Weights of a small class-conditioned spectrogram flow-matching model.
Model: 3.33M parameters, log mel input, arch unet, norm groupnorm.
Training: normuon at rate 0.0033, 6200 steps.
Rows from block 4 of a small class-conditioned spectrogram flow-matching model, named by matrix and row number. Rows with one number belong to one channel. Each number is 128 + 32 x the weight over its row's rms, rounded and kept within 0 to 255. All counts start at 0. Numbers have three digits each. After the name is the row's rms in percent of the matrix's.
Before each channel's rows are labels from the 100 clips, of 14976 (inputs lightly noised), where the channel reaches its highest value: "strongest on" is what is common among them. Only what is clearly more common there than usual is listed. The data: babble in 24 made-up languages, each with its own sounds, syllables and stress or tones, from a formant synthesiser.
# convs0: first 3x3 conv (model.mid.0.convs.0.weight, 192x192x3x3, each kernel summed), inputs 96-191
# convs1: second 3x3 conv (model.mid.0.convs.1.weight, 192x192x3x3, transposed, each kernel summed), outputs 96-191

strongest on: prosody: tones; mains hum
convs0.33 113:116169118126147048177048127133124119127113133183175158162146178085158122120133159123134167182093147112122202112131145118132136157132072201120097064114119131187137134174152070151157120064140127125110077123137113109127130070140138125125108135077081154131099123141137108063137100113177148099
convs1.33 085:170121168099137180106204110105100131116126149138107137125088080078117082140137127117134124123150049173171154122112106041097083147114188101136121166086165106131131112126078118103144124141133159147120179094162147120167158186115079129132164121135075073101173157117137111148115160097153117120

strongest on: prosody: no stress; voice: low voice; /ɪ/; /a/
convs0.153 097:087122130089120101156124113148100127153133130126160181084094117152111140137140151085101146083170098109134157117169088137142105149070102114094115109128098107106133119122108149126158112115147117157149135108106107131165123107085154141055150160109124160123085111063114127107168118148000089154
convs1.153 115:113138100142111136103135124042140122133158132110096129080115146153148135115144089157190120158102153152163144111115143144120141162183126168162179044094153113108117080072129076108137140121092128084152134171110139080100111142073142113082124139127113173152141111091148191116161165104049115120

strongest on: thin (high-pass); white noise; pink noise
convs0.74 084:099141122160131146205155131163133092127136151194119115119169135062104141224155055135145118183144121137173189148116153079230148145125136148096092065072152132118067117107148134129110144130171121105162101124098109158108098172100087129107103120137139113143113114117179159118120076149118131074
convs1.74 080:140164139160065151089136090090107153115107088130162087104136129155158099118090197138131151109165211104076121102145127126113143138152116148119181121171119134128138155124130142084112126156115140107112126148123119115141167127143111133148162092092191153121149148193081019136123156145134161191

strongest on: voice: deep voice; reverberation
convs0.92 104:124163160113112168129255145135158137107135157111158213109124195104084148145160156108118129085119149099158154143162138137149123144108077091132184165091089150107102086098128113144134129120109157155110112130152131129165107060103153141116136108101152128171110148093145148141104128124118140149
convs1.92 117:164133080187077096146029159126170131120127135097137172125104096143142132159144113065121125106153079128131061072123117149108126154156094082117084130107094198146140152064093125143121100114111139159105087080134089107074154034132078141178112135114120133107122045090098097128153112137154149075

strongest on: prosody: stress on first syllables; /n/
convs0.132 084:136128100206137119058164126167173130103117127075104170105168167162136138089131187117095138155142141152149087119084084173096140133116180112147087107155120041120114107020080135110138139120106167113168128133139129101125152107119125118099118104160139110124129066136171175173207146107082088149
convs1.132 071:113071186081133191140085131124126167134130138160162097128172198111073133108097099109082130096095152145116136011125180100140121158142129109129112115083101117159083147119153142121059100095171114170122108118170168118162130133096182161118107087128145174125105105162123036064137111149150097128

strongest on: voice: high voice; white noise
convs0.9 105:125111166111127147104091124124111170114132134086170156141178102156172141094124129155160121153138111109119135118102145204081141115147162173134073136060099152092162081123147123061141137166065127045127100179117108109121151207147122178114124113100149108117141124126144124114138120135146135141
convs1.9 090:122104138138131150133129090131121077140082115122147196139146160146073171115144119136105086109114156111120147112136135094099153155112113080144165082119145128160115155100103134137131083074149175147156071133134131165088116100101146104102140130127130094067163122159053104088128148128123130073

strongest on: prosody: tones; voice: low voice; /y/
convs0.180 097:108176094128208126173106129144126129149139163140146181129150067112150157150131151109130171111132170125106156131170143172101118146100164159142214148190154109112106139171180128156131164182167113141111117108097133172112048191145136119134141201147147136217098146144119103159124190119151148154
convs1.180 082:160113106142151150107096159096142125137180077154148070168151169105182086060131142106140080203121131121121083108095081101163132070159130126113164104106089103066128173092130105144148115071168131091159135147128106129113124046169149143070097084148130079158166073133164117174126070175127190089

strongest on: voice: child-like voice
convs0.4 114:144174131122113075148091121172115147145206111092042106083157149130168193080065125221134130167164090124119121115116110141117114120158176133131106087121101169151145115132126141098139122126070117193115128130132113142168135115158131144152149117137158099166141172123139130061165130130117087138
convs1.4 073:115147108114144152089196126062183106163136174154168125136092105103111086139207088107152084083077140157135149166150141164117127105076117077079110151123107158078110091115093088134153112136155108074095182163029145122105134121066132144090150121154139117121152118114089123119108124115086130107

strongest on: reverberation; thin (high-pass)
convs0.12 093:133198133099128086136046113113147107111102114171115190097112123187061151119094105117133142169155099126127148067073099162081115086113160154111171122094190111119111099146151153124141117138102129123102079176135114143129149094113155190214166090092135131195115118147127064115084168046115143149
convs1.12 079:150082135099158174121161169141176139119154143039112090169117115134167130116127137120153115128108103108124118246231130099147172079131135117134085103179092069188134184117132127121148094149148151155166155113148146104116157103089107072075068148141128114098124153112076153118153113170105133168

strongest on: prosody: stress on first syllables
convs0.181 091:130101132105097094086089141146126110109144135108123129139091126109070142116172109138177139176093120102128097101128151127127168124125114137120135149180150124132100121145186163128120135198101118126154146157121147098143164158215139185171201052129109104171144168177143114152152135118094188103
convs1.181 106:123149103166134093104112110094173165140134157105124124101202127071166159165134136136159104131164097175134144186155120206175144108190122156141203000125132137182145131081115075120075118089109134182116126104118137102106165103100175099086109120099158142125119134116126146139132108097119088078

strongest on: clipping
convs0.100 102:152172140116107128127119100151134091111134178155155173092118097125111175105127131136117140085087125105154164148162136119061143093172088123142104000116066181173155042113128133176138135164106128137148156098150150071176177066140116159163135094136122164174104145123146075123161093143131153140
convs1.100 117:122137067095160124110118162128144159126117083158194113143086146121094133168162149148109141115150051183127148090118104147075111117133144133117136083124123163137070110099131110053114168197167092075083107114122086138078120066077119126120109157134160114101134094123074137152129123114137211091

strongest on: clipping
convs0.126 083:168187136102145171184116174077134151161090178135142132148125140127134112135185143137085092156125047125166142199101096077144121122090153128136083135137053138135169136130126148217084170157132107111171126127149187106114179160125169123124156137141138119155117145085106115095140122178070102164
convs1.126 086:172071087133178124087091141089117177129131119129142178120134128130156062179062096129115168049137180092124132095155110135094151091122131145144159101108174134113093137086155147092162128151158058148082095094114097173096096070120121126187105121106132101140157105131137145159180131117129203156

strongest on: prosody: tones; voice: low voice
convs0.65 090:150137121110114128129189126133126097146048110145131130137124107151105093136166093130162086075100123117112099132117043105078064128047169107113102142152166169135169123041104148161107169126145138125127122090151125119155131080119087086146152106053146130150138122153117123151104154142120134153
convs1.65 078:139139108159173140096127139102165176102170134116074164143141134094161147089022149162147130087153143146196133086170178086148193103180135123155134138110067126109153087144148157109082142171115110089144150146107119128143146092098134159109117114123134093169145115126073135159153107162129128130

strongest on: voice: deep voice
convs0.101 122:111177115073140140162188129136129201180123153150149160160159174121099129101168174102048164097118120112153176106130093190165147180113130121153123108136105112122154125076144146143136150177101132174163133120137180136104084107103172131113146141119071136162128128129114070114108151135130128137
convs1.101 176:133150146205109167115134129123109087135125156153132108103088119069150131135135156212134095155125179148099128255140140147141121107121110157117127148122118183147128070173124129069098131118141121200136128124136101147155115148142115133162134122169139183112129163183151143110106123150129128113

strongest on: prosody: no stress; /z/
convs0.17 093:157147117165114125170132156140131101131145167050130124115153089184160114145123093162133135154162122145132122077109134188214144159227114147115129014180183163140115123049154175100129121169162125153154209118097150086128140148131150159171119130091104155079125165170154143112178121170130171152
convs1.17 076:139165145137158146115123120136097122168090090117115091152149162178109134131133146098159126128088062141183128201170121158068112140000103110167077142164138087140165100157101108145145119142088146134149089144164138131108130086110140086098151108160155106141098145100083095119094130098095194113

strongest on: white noise; voice: child-like voice; /y/
convs0.21 094:141150116131121092095128152122121125064107151153149052135100157130147122101121086167126153118142139063076142124161091111103121141086058126107159127096104144110132103084129134104134182099130084066112144146098125089157146127140160185078136072125120100162081138129146097087033070098147131129
convs1.21 080:145138145128174127152157139109123108154163104153162137073140119098047168101120128102119085082110178159139101111191120154131185096154171094104115099142093112099124137147168143088138096125088150158089182134149117183141115101106136112189115093129132094131186147092134095132096166152163100070

strongest on: reverberation; voice: deep voice; /ts/; /z/
convs0.145 108:144148113115074105135080067116109138084105132090132132098143093111141095080129121125158051137135108114105121105156093096133087099092138108121112128135132189116162086086118091171132135159128159143138118136129115185140186167134140106176145170140099132150164142119147154161142123116146229194
convs1.145 127:169165091157178105158101215121130124151177130157144153151158182164133177124126155128120195139169086116116159111100147122113150206127124080164132064085100140133122119059104103078075114115142128098162172108149132112130120127117144082125067110155140094169108117102126117082108079191132011064

strongest on: voice: low voice; prosody: stress on last syllables
convs0.154 113:107136127131112078117164111091166059168156171167105103148135131119086189109161175162119090204108139149130114149071091149167136107132159128120160100161148109127142134084115122135130097117125144107150137169133101131087134103101131104119122162125177116109144115098196094136102043138111136122
convs1.154 054:097076112143080105108113127102096208121122090120124152072128118145188090137142073117166116090179138157134163145146159085149138142173117156133129092164130184100085198190118139159071118114146105138136098106129166132154144159071129102163143117111110123096185128062087115092125204171087152148

strongest on: prosody: stress on last syllables; quiet level; voice: deep voice; /æ/
convs0.175 086:137159129106082147081103089088086086110140157131109173127097151183093127131141141187173136152133145122152187167106124096127137102111067115135086176179159139137163154171140095113142109186126117088120132138133204144144135089171118180080110113146157082187152170127116096100146081094172100107
convs1.175 119:130120114151111100103135126131140168147120078112154131112120122131089134135074120087140105133106082128128148124119119181103132160178070144127208058098174104173065104091142150143129108083157133132158170099128038146158129061130144114164090125099105125094137095148109117096124202153119208115

strongest on: voice: child-like voice
convs0.188 128:121150093141113117173148139115132146108130142112112119100109128102102088098105136125132142122104132124150140133213127133111114134134073125121168092112081124116143114126151137116187133156131163158142113109135130139101090062109128143228119146137136124147103151134117128149092118109255113127
convs1.188 159:123139130161124062109101142203116100088136143109135100139106142091135137106170097134177068109134124097105127119132117123115137125157105164132167032112132044059093131085024143101105105153124164109049145120104127104127169067131103096112126147072147141122138132196168125149095133072072151137

strongest on: prosody: stress on first syllables; /aʊ/; clipping
convs0.71 138:175185110147147178126157151145130169178150071153183073147162108104138219103151084113187099151092134070173141136189158150142056138133127166139164166121097130139155148152104104165145136107141146144133128175132129137128092127120145101117143131158148142133140120105143148129130121090140159161
convs1.71 096:103120145154092077124106184104158141169114084142147180095118148145135095175111130126090106130140120155193139049132135123147149140149147112179137161113163128139091179125067130089099157114129103067118129095181138107110107195140120146122109139061102185118084127082073168169077148091170114112

strongest on: prosody: stress on last syllables; voice: child-like voice; /f/; white noise
convs0.14 081:112097103134142101131090093097140115060195109162090170110125113117142114112148131125127241145126080131120099134095121149143120109192138105110164175135158140071122105128102056138082065120123114113085109133095121057147090170098121125125177126162131121181120103107109119136099128128092144120
convs1.14 084:118131128097107154087123148108127089163176107099146114174152157140109154131140108104161047109088127121143093143119157109133158105075144117111140119128122084114122066096131160064175183079135139141146147134174095189104137140191157128129127149157121115042111103137097086079089151084147099094

strongest on: prosody: tones; mains hum; rumble
convs0.93 113:115162107107110160175152122144128148108146122165157158130082100098096070134126149113172183111120144113130163167157114134162082123135060151123147110089114086099162123255145128119160139147158103169119129094106116094165088156089132077187111150151111122123165114177119116146116174128199142124
convs1.93 136:132119129160100080109117087155136136126083130120047130161204116139104121166115140211134101095123110127112125129123140105151133058125144121131117176110123088148219171130023112209124154104130135106149127149198126127174204149179127136128153067164137153111114106159104105102112120139142163082

strongest on: rumble
convs0.51 084:127167153143147165135126139134170084159139129126114188133141115151118139179113123107115139142128162176123192117165120149165138169077130131116102166168135156127124138156154096133094144148143163124155086099128140171146155126138112167161154171064162110071167150166144107100156117166219197094
convs1.51 102:195133129134131163129171136124126124087127129142136148127080136177154121127164162085091197115125130158123108120153151134117103084161129136122105178150082109092107088075142172088151113084091131083106175118154075064085186110171131129133126170171105101145135086172148111160144155070149047152

strongest on: thin (high-pass); white noise
convs0.58 100:083147121085107117184163117146138190114130193107144065059090126111172141154127168170106149121117112102091119125191097237163130113071172127119149132125148144085141157219096073143138132093093173158151083110094131126114107202132138140160089147165098085173126118130112173136220162105112131144
convs1.58 111:153181172144145149172152108068128105098132118156110111163163124120159185083103103051131109144112101133145105077131172080101099075192113081092116128123120146125108116093187151081113143180129142119125104158163077183102125120149144108139142143145135054131139155167161109153156129140119155147

strongest on: white noise; pink noise; clipping
convs0.157 090:155149151090148088105097173085137183158144115128104111121094118111136113072138131143169148104149137129156153139093121143142129153143153142131193162152132106126139103072138187129150143159128118172137112136113171087154071182142113116138139101135130128153171126082155124137158133145178104140
convs1.157 056:149088143149165145087160132127133147104155164150131078144116165101130144066091100155086112079091116163152103066085083135132134179135085101089130065122115087138102125135138129080103129073105111107114125126181103132128120124072128148133121163157125017157139120125085136095132156132087138050

strongest on: voice: deep voice; prosody: no stress; white noise; /ɪ/
convs0.36 081:138080124151124104119105098118113156079075122083119192124123164077088111114120079148114149122083113128101079144182135159078092134124121131064105129174130096174147133095126191175162111143112092128093171123125169126099211163106143085156180127170140146096123177137107103081121146157236146113
convs1.36 076:104162151130102177129148138121112089154111114121117126126138132147139137172115166061166051143169152108175146193105116130132155199146137096138147103065093126081077188146142153169111096124177157149179152160095099108145142141111132086070105120112098137105152098138191131204110057132127104148

strongest on: voice: high voice; quiet level; prosody: stress on last syllables; /f/
convs0.191 127:146106150063129126059117099137111125129137128134113175116101162107102117124092102117155146158121117139113127119149105120102126179121169137126102033140169093129147107122181095142118133116183201087112155161175137105227130151144120188109108186132152154114144138112126113115103147179098086133
convs1.191 076:096177169123128058156103158116166129118163178146156118136123099142163111139135155094151113189110181150111200082132148085100117163115113129118153142085096115157106198147025076123092088152122134153128083118059134098067113167164169100141133111117097108125102088168159165126131145041113143188

strongest on: prosody: stress on first syllables; voice: low voice; pink noise; /ʎ/
convs0.128 088:134137094200119132166111127154136160143129139109128120092164169137124181128141154154096119111162102139088185129048099119156163091139108151111109065136117135112151101119136133113112118107168122111154082122106104144148146015122121122074078091134086102130119096087101153120183088092121083138
convs1.128 065:161144160114112101144169140098139159118092135126078114107185137155082102132114101159124131127162165097065149157132151147113135141132135124137109130101203148130046122116089065065094142103072137135103088125139162094151118172161107127178179139150098186057100134143066122089104129096123151120

strongest on: thin (high-pass); prosody: stress on last syllables
convs0.115 085:125151120158157115142162108144132142142062128103095114163175143123148188133157110149137150157140130139152166133255077169163192161098113113107178098114157159148127133103137115166097099147129175093108128110123086147145142131107057106116094207153156145114156099141141127099177109146147132103
convs1.115 105:102169094122120161136126102131086138153133067108124124103131126092140161078149158117124214151172054119126128088162172129106096187161118093184098156100126116083099089127178113053105164139152081091110114119181145121096103119124068176174092113150083107116124201024188151201112133155127145116

strongest on: voice: deep voice; /y/
convs0.47 124:085161104088121143169212121085084140124125112112148107155120112109110088070097110098151118084104122113114135178033078179084125113067116143122101162058110085172192123118163196123149118154138100161121148088121124085136125106117159123131116103120103096177106129148110114090043094155075110137
convs1.47 180:137141146142173130175126144097120099131102175116144132129145162149143130125131150132139125126113122151143100187125132149159070176141143116157073114160124169155124157101093114087147111138124137158077111155167128148186119183154136136156106091125127129121189121057060134141159121118134123136

strongest on: prosody: tones; voice: high voice; /w/
convs0.5 081:150128148187202137128060161129138150124173105078073162188154083101120113115155255115167142120131133152147111125096109090124097122138104109159163087153141145183099131124070124101155071095094105114121164141129146125103167081138114088136125108166127129140144107172118127131141102114062090159
convs1.5 086:094168153136089132070147108047160147115113134161212178136122127131126129133111015122054144174109117153123146174124143199132142181184185130116105128148110118118113147100130091170115187120145192176128132146112152119141129196130141115254165088122110132134146147161111078099163123107105109121

strongest on: /ɪ/
convs0.129 072:159165150124116114145107145077128098140106152099085116170111090146134151096122103075118111100136115092138102097164127073095120138109153088069162141126182114128147164111097097179058135190140215118178142086126114117181168128141077157103067182084118124158082102136097098120127158144073127119
convs1.129 092:155108127133124054111086150106132167112155129111139088180120104149151069108045170143059116108114161121143086081135126120075173110130116172156160138126117115099157104111140114123207095126121021099074129142202140108138082120102104082080162144191122070120158178158122132128133149106099111193

strongest on: prosody: no stress; voice: high voice; /ɪ/; /a/
convs0.104 106:077113123112155108135188080133111145136156133082142157139115073089146133116100136068085105106075141123147092134214136091083093139113120123114089123112153127102165092104065121171085148109143119100099136158129148199091152086164132107107120097132114184152143113129172163148002103196056058116
convs1.104 104:106117115141117098121131083195129107097095148122113142116089108155109120145157114151155118184195145094185123007153111113104196180152102142145137085158159139049125138106069114114130149184150169157061160123151128119089104160112131106148168155136162110136094080148163053122085161076172132108

strongest on: prosody: no stress; voice: high voice; /ɪ/; /ɑ/
convs0.122 099:139137106125147166092098110105141204112058181077116139097129139106100173092094121119093121100155124113157108119049093112074109096118108083176127068123143094185155146104186103225155121132148057171065134164078146139125204171115116191098084128142079125125091126129107137110055104151056135157
convs1.122 077:187118149134154145128144055182093115069128133167210109150118174162063159131154155129185117180071133101108149087167112124194162136160130125107115134118090139174069134109160055084152157146154128087111141141133110147075148106101115122177164188157146145133191167197150083132046159061085149135

strongest on: thin (high-pass)
convs0.95 092:063201153107072125131104132093143132110153152092145132112166149094172106127098099101171086155170201169158141117115109101131107158124077175129118069134087110160116103255109142116156094107140161130138109131164165117132156089142117089134168107121096106127105099141137119106137150117133145113
convs1.95 104:125140100109163140106141096161105135094143116164080151146122157155142126109078103131118131094133091122116141200069133089082140224166095100116134167119086155158116121170155143173174128122175117130138148088059154121132166125103122085130156141137129137092138110079105153155121147162105153157

strongest on: prosody: stress on last syllables
convs0.141 090:142133136120109122115060118152099077140123113096066068154134109106121172102157134169072138130156078121126121016157097001146132153114054140101071156149138164154116154100146118135137151143165124121161187157175170138104156133188168154132120107146147150132147158174140139162152123172090085151
convs1.141 088:096139094207169114121099110107159080094084109208108125180128169139176058122159110139131164153106114121126138129146145152097130107156051125130162137189158173161165161123115103094142119117111154123120151118067139148171152095137137115134128075101135089128189154097121109137149129152153142175

strongest on: voice: deep voice; thin (high-pass)
convs0.162 091:130163101109075119133098087084088154157191101134121146105106184066109158148113106117137174117104157106096110136212098123118124101132137152122131178106097105173124089085188149111175179126070126162106148084158174131195173142153072129140083118170123138117150134155145124124151155101184149147
convs1.162 115:149123149146080123158186095161126097177156110212123112158138154167088157138132064131102098163213124133160125092115126101146123160127142111118115058173148139080144109150136158158123122145113144130123103120085028176123161143085126112088117114057135072114131095133116187115119100071098136134

strongest on: voice: child-like voice; quiet level
convs0.41 133:166149140144125139124087099142079117061126085152117125168142136156087173117141104092166117159123149143154088154203112197157162094128160170108131136141219088171116086036156152148075111127136117125139152161164100102156185124155172162106104082162123114109107139128151102121147111141147077133
convs1.41 111:144115136166082145144143173133110171123129128140171105153111104123152121151076121232120157143133104075097128175146149141139079093094136167117113145163088112093101070129082144189087132137161105171157066167131161121097116163152137102108098079101156139129091145110085144185143122093172168161

strongest on: quiet level; voice: deep voice; /oʊ/
convs0.190 083:157090050098171127129085104122144144170096109139099127131065117079139129114111175113137175119132140112123105136159067103122101140149088109134122151130167141094135124187122150130118125111151159136133109085147104114188104082169090160127160130150116100118154146149078171155109094147126203091
convs1.190 098:130152196118144106128097137135115150094192119129127185132124133167158163105180102058063099133120077098161174162109155151137119139153171095102162045133101108118081147066092111155086107115132148167138147188210143117109128138038131118140123108107134107149141155127134107087098178153158154084

strongest on: voice: child-like voice
convs0.61 112:161138111159125094168135196156137114111095145169119141082087113129157166130120174213166124155133129165173108173146145124138121158138122143132150072161142142116133212095105151174173159163134136130110131171044101148133134124122152208158146155119159103129149169151129099141155172168171137111
convs1.61 103:090163100129096153132143081111133115125141132093149186149115119166113098173151076159103141157093195135095210177083064125061118154155141085140104167086078129153151123167114128198108135141145164118204110153139193137087151138080142097080128111134199130096093162084060207096100125093100129135

strongest on: voice: low voice
convs0.133 125:158110106082106122133180162143096124065117150198195121136118162146141139107115110143096136119122146095122132159161076202086097164144152134123097189100178141124185052123094123115123142172144124150121120092126103113115160120104088127112107155123185160150090130133103156149146103096124138143
convs1.133 121:147142109157119164118123120075136141132157097096083141131110113074099118130159129153160105145151060141138128102104148153173134197118114110151143096184102230118077116155168139123122120105109161150145125145092151116128182178108182068148136076123114141088100114074103081078181160118078086137

strongest on: white noise
convs0.184 076:094156109124119171128132091168128065155170100124120132119121127100112092186166135123145078079160134164136122141077122098185129097097019123085151153125115118123125153139183091131075160078166124145164150103093113163119147105142129104152079110170094180086146075132132122146114052096152093087
convs1.184 072:146124123115105163135144153088112207163118140157198136147153110130097154132092108150142146133101179135111157202142128096102106108152099121139097126157122121131153116104098106097152134165117150158098147152117176090157127095078183152177178073117095084194153117158140151105149203128087176113

strongest on: voice: low voice; prosody: stress on first syllables; prosody: stress on last syllables
convs0.168 105:093129141128180105116132131147161130081133137190163115099149127135075110142104119087115078160080165106124155155078188127051055135161179115166178083109142083170146141134101132136084122145172128139166132147115119156166113191128175143154145144114151121160097154097114139128082139156164109093
convs1.168 089:188118124137078128125110115118094126123118148070169087114102114134124093153127108126111138132122160131144067096158136098155108094124112138119135106122071085111112045076074155100136166085061155142119116059091143115131094128168113081162148109121117178129142073107132133107143152161136125115

strongest on: prosody: tones
convs0.170 115:119135148152137088088058137153103106138173174087122087100160106118156127149074136137139160118140181202160084170146116107174151150101080132110152145159118102163059170101197080115164128153168125150113191150145139195106090095147110147126159213173113098095110139091087149135157184064062140127
convs1.170 103:133102161175086121092173174123099124124109134116079157135118119175163140103074120142113132080146115168142086157120135088088171120194089122039097156113142162158171109129169144137118173213106108118114103155068096155145142142094144188174145159108166166128113144130153084137128183107124167172

strongest on: voice: high voice
convs0.8 085:130191073118105143165148141134097145112120173185127094060118072071084099152130132083137153138092107119150163156213104139165132146139123144126071129078124119121100074139196173085137179192137143157083136107091127047084159146101152130141161143119133122135123149117130063082200134111133118153
convs1.8 171:046126147086130109070142153109163085070133085110179141106131131061183124136123121180120086127127067108131180183117154111112144156096134104092154114095149069161154165111081139139100114100155152141158146134164113170140104119127102099110141069147128156087190117160127080140169136170132100141

strongest on: white noise
convs0.151 087:125134164126146141204096128200159085146131133247147157143140172143140099187142205098149155143176151106127173154171169073164109178099182151136113098129168094171081114073139165097190144174149111162093128103149114160126102134126177126134121138130102097120150142179105131146153177089177125190
convs1.151 071:133125137156102178128125160155084190154136131095125101112171159146131102136171125152121131157097144128149086149136104134091032153117105215172141110137103118107122140105115106169075161119129167146149147173166155088091132167147116149114143117101171187154132076132171164132084129133141154127

strongest on: thin (high-pass); white noise
convs0.32 073:155134100108161111140105091117112132138097131177116078189128093127122090148143144106170128121138054118111096125218079175171132116146030140061073165086145144147071091175138139124093135140148111162101083117148138075162126117127114118128172156107156127087135099140146174141075138109125100152
convs1.32 079:134120118129123153087175201126117130132102094146219143068131128120100138160106155080116117088089160130181072182139162117106135145126104149159184130146159088122153127121160139115144129150131203158155169098095134157147118109155179052142124131148096064123157121129087063124115110146155106130

strongest on: prosody: tones
convs0.53 102:154126144195134100138145129134169103163146162179079102144087162117123123140128080143120176166084134106100060097047185107090145136140103140143108184139111067142118207125082082136093075157077147072156106119071174126090092086088117058075148151121129145144137166115149040107095165111124100103
convs1.53 075:152136123133078165132126186101079126063149093171138159131133143129090149118104106093145103090167108074149106144142186108076117142112084098140083117077212105107119139110122101101108214157167086085160148129143064124119107129140122157193125110117105113096120119116169080110112151137120150124

strongest on: voice: child-like voice; thin (high-pass)
convs0.11 108:158042122148164185144112062163111077096104117139117135116149072156135110100143125168120115136117104113144124228166119104145152142121173158113139148142159135158163166150122081150144163130167143105085146118193171039187172129188120144098144131098159167147187125132127098095172130107246153091
convs1.11 080:128164086162122150099132152108125171097167139133135144140152130118159151129114098106119081112142135071173109178161138187155113190093124125117151127124118104053133127148109130151092116158152144171197109141155114222101188139094180136170129061157102113136145142146142161162147137086152164135

strongest on: prosody: stress on first syllables; /ɔ̃/
convs0.83 109:092121136160097043069103082151125080086161104081180122144142066093162065131118123178159146148118129115137099128084183095116104155106174113162122098172129167103108148126120130127177149201118119075135055144100115108072128155137079123174151159137140191152113122164128142166141125116124146129
convs1.83 124:106126087124100173153137153145115132114104121136108089168127114106154130102122094099145168098161117115087124087139124106151157113133140124170149139119102100115092189147167136167085136124098168154157199149163154201167067103124119213057119149118132183063123169183106072130119160133141116130

strongest on: prosody: no stress; /ɪ/; clipping
convs0.127 087:132116066067140137122039064077106142099085092099105094101085097079070021120092081101083109132111101160153123064149144101112130121143139056125108157082149085172108108134118147137075123110201119127147142157186138120146155142118169175110184150137170139109134122134127140113173158196169087129
convs1.127 102:108074110152147081142135127162175137093112076157154101123150218121139132089108113134126149099255144132158135081124115171145142131155088132156121081141111172107091164114154135085125081169108097156156126115099136139112108083117092145155057102144114099082117131050106094108082136114151134130

strongest on: /k˭/
convs0.135 089:105112056107064136124165137129140147086099112132121067124092105129124101138145157141110144069152071155114065107178105113114149124081164161092152166110195109099172165106114054215085161145156128090128160149133081129166145142097125181067124160133166148149110093107170098117131164150139116161
convs1.135 092:086174146157152110140111121099120121138173136097157131164161103101129126161105114172094098149109167109097137150124113085087139081130118118121135133170069086176124132159129187111126143118079083174097130117173136148137120130042110053151130132160137094136098142061129152125103099072155090120

strongest on: voice: child-like voice; pink noise
convs0.50 130:094165139126114139090117110159155091147096127099115086131119137098115155134118129121149173120131144111163148113095122088122126136158091134077132077151093155162111129242122106127152108127135143147150143110129156122141115117155088078122138150107132119116096076112101148092120168160084095111
convs1.50 140:142115177141093154145223144142134109068188136118117083183141153174151152141112152148117112147141171124095133110133156068103135139103178149172165193131155105066135069127098137103123150125105121068050103104116090117093175177110174086133091095101162064158127146124134094170124166088125077090

strongest on: voice: high voice; pink noise
convs0.62 078:179156094092091161146228145198134099222112150136153107092130125064107136105087135159101089116121154138101160145202103182120095124099111129081144125114102114108109120151113119112154147131077125200109072061143173103127164137158118079150120109138129172093115099210136098110123108131093211140
convs1.62 115:148127158141125114103156121107150100107152159112113136082153091093167127165136114171098099130124163165177076163113087135119161114142163139125089114145120143103170098151136101145112157119159158072152135129110110101162225166137169098143157166144115198093144097158131121097169130151186100111

strongest on: voice: child-like voice
convs0.67 092:114163193181105191177158118073154126114093126061176094201105097141138103172150091087153118135076106149125139055128124054134142131154117179150083084151136170134132141110148112154107126166128170139140096110136124167138128189168137133131163139061157115185104128154170121161192112116168188115
convs1.67 107:115137069146110139113164109103121088159087177165110166133133140094099140137106182188165153159136200088164172176123147155100120046118106123174133196099122096126176086133122141140147110109070148128111154119142115119068120052101140132078112169146151164132168078138111084155146161174097123117

strongest on: voice: deep voice
convs0.103 074:157116109032133155073099128126154142116103168073149136167086163087135079143117100138121099123141092127135193147195137163144152136167102160123017145131140103141096112133130166120062129039093092146093134121171171114140140044125167158079164114098129169121072110115126099151173171203146134051
convs1.103 100:166142107242125107073229118108123128114121173123093133122110183092162156068132177129158142167132110190120092138152124123048148091104109122212181097143099173116127171139148100118136136148131120096142127095137068130144126134103101142161140118203138094135127120146147119128146032115136092132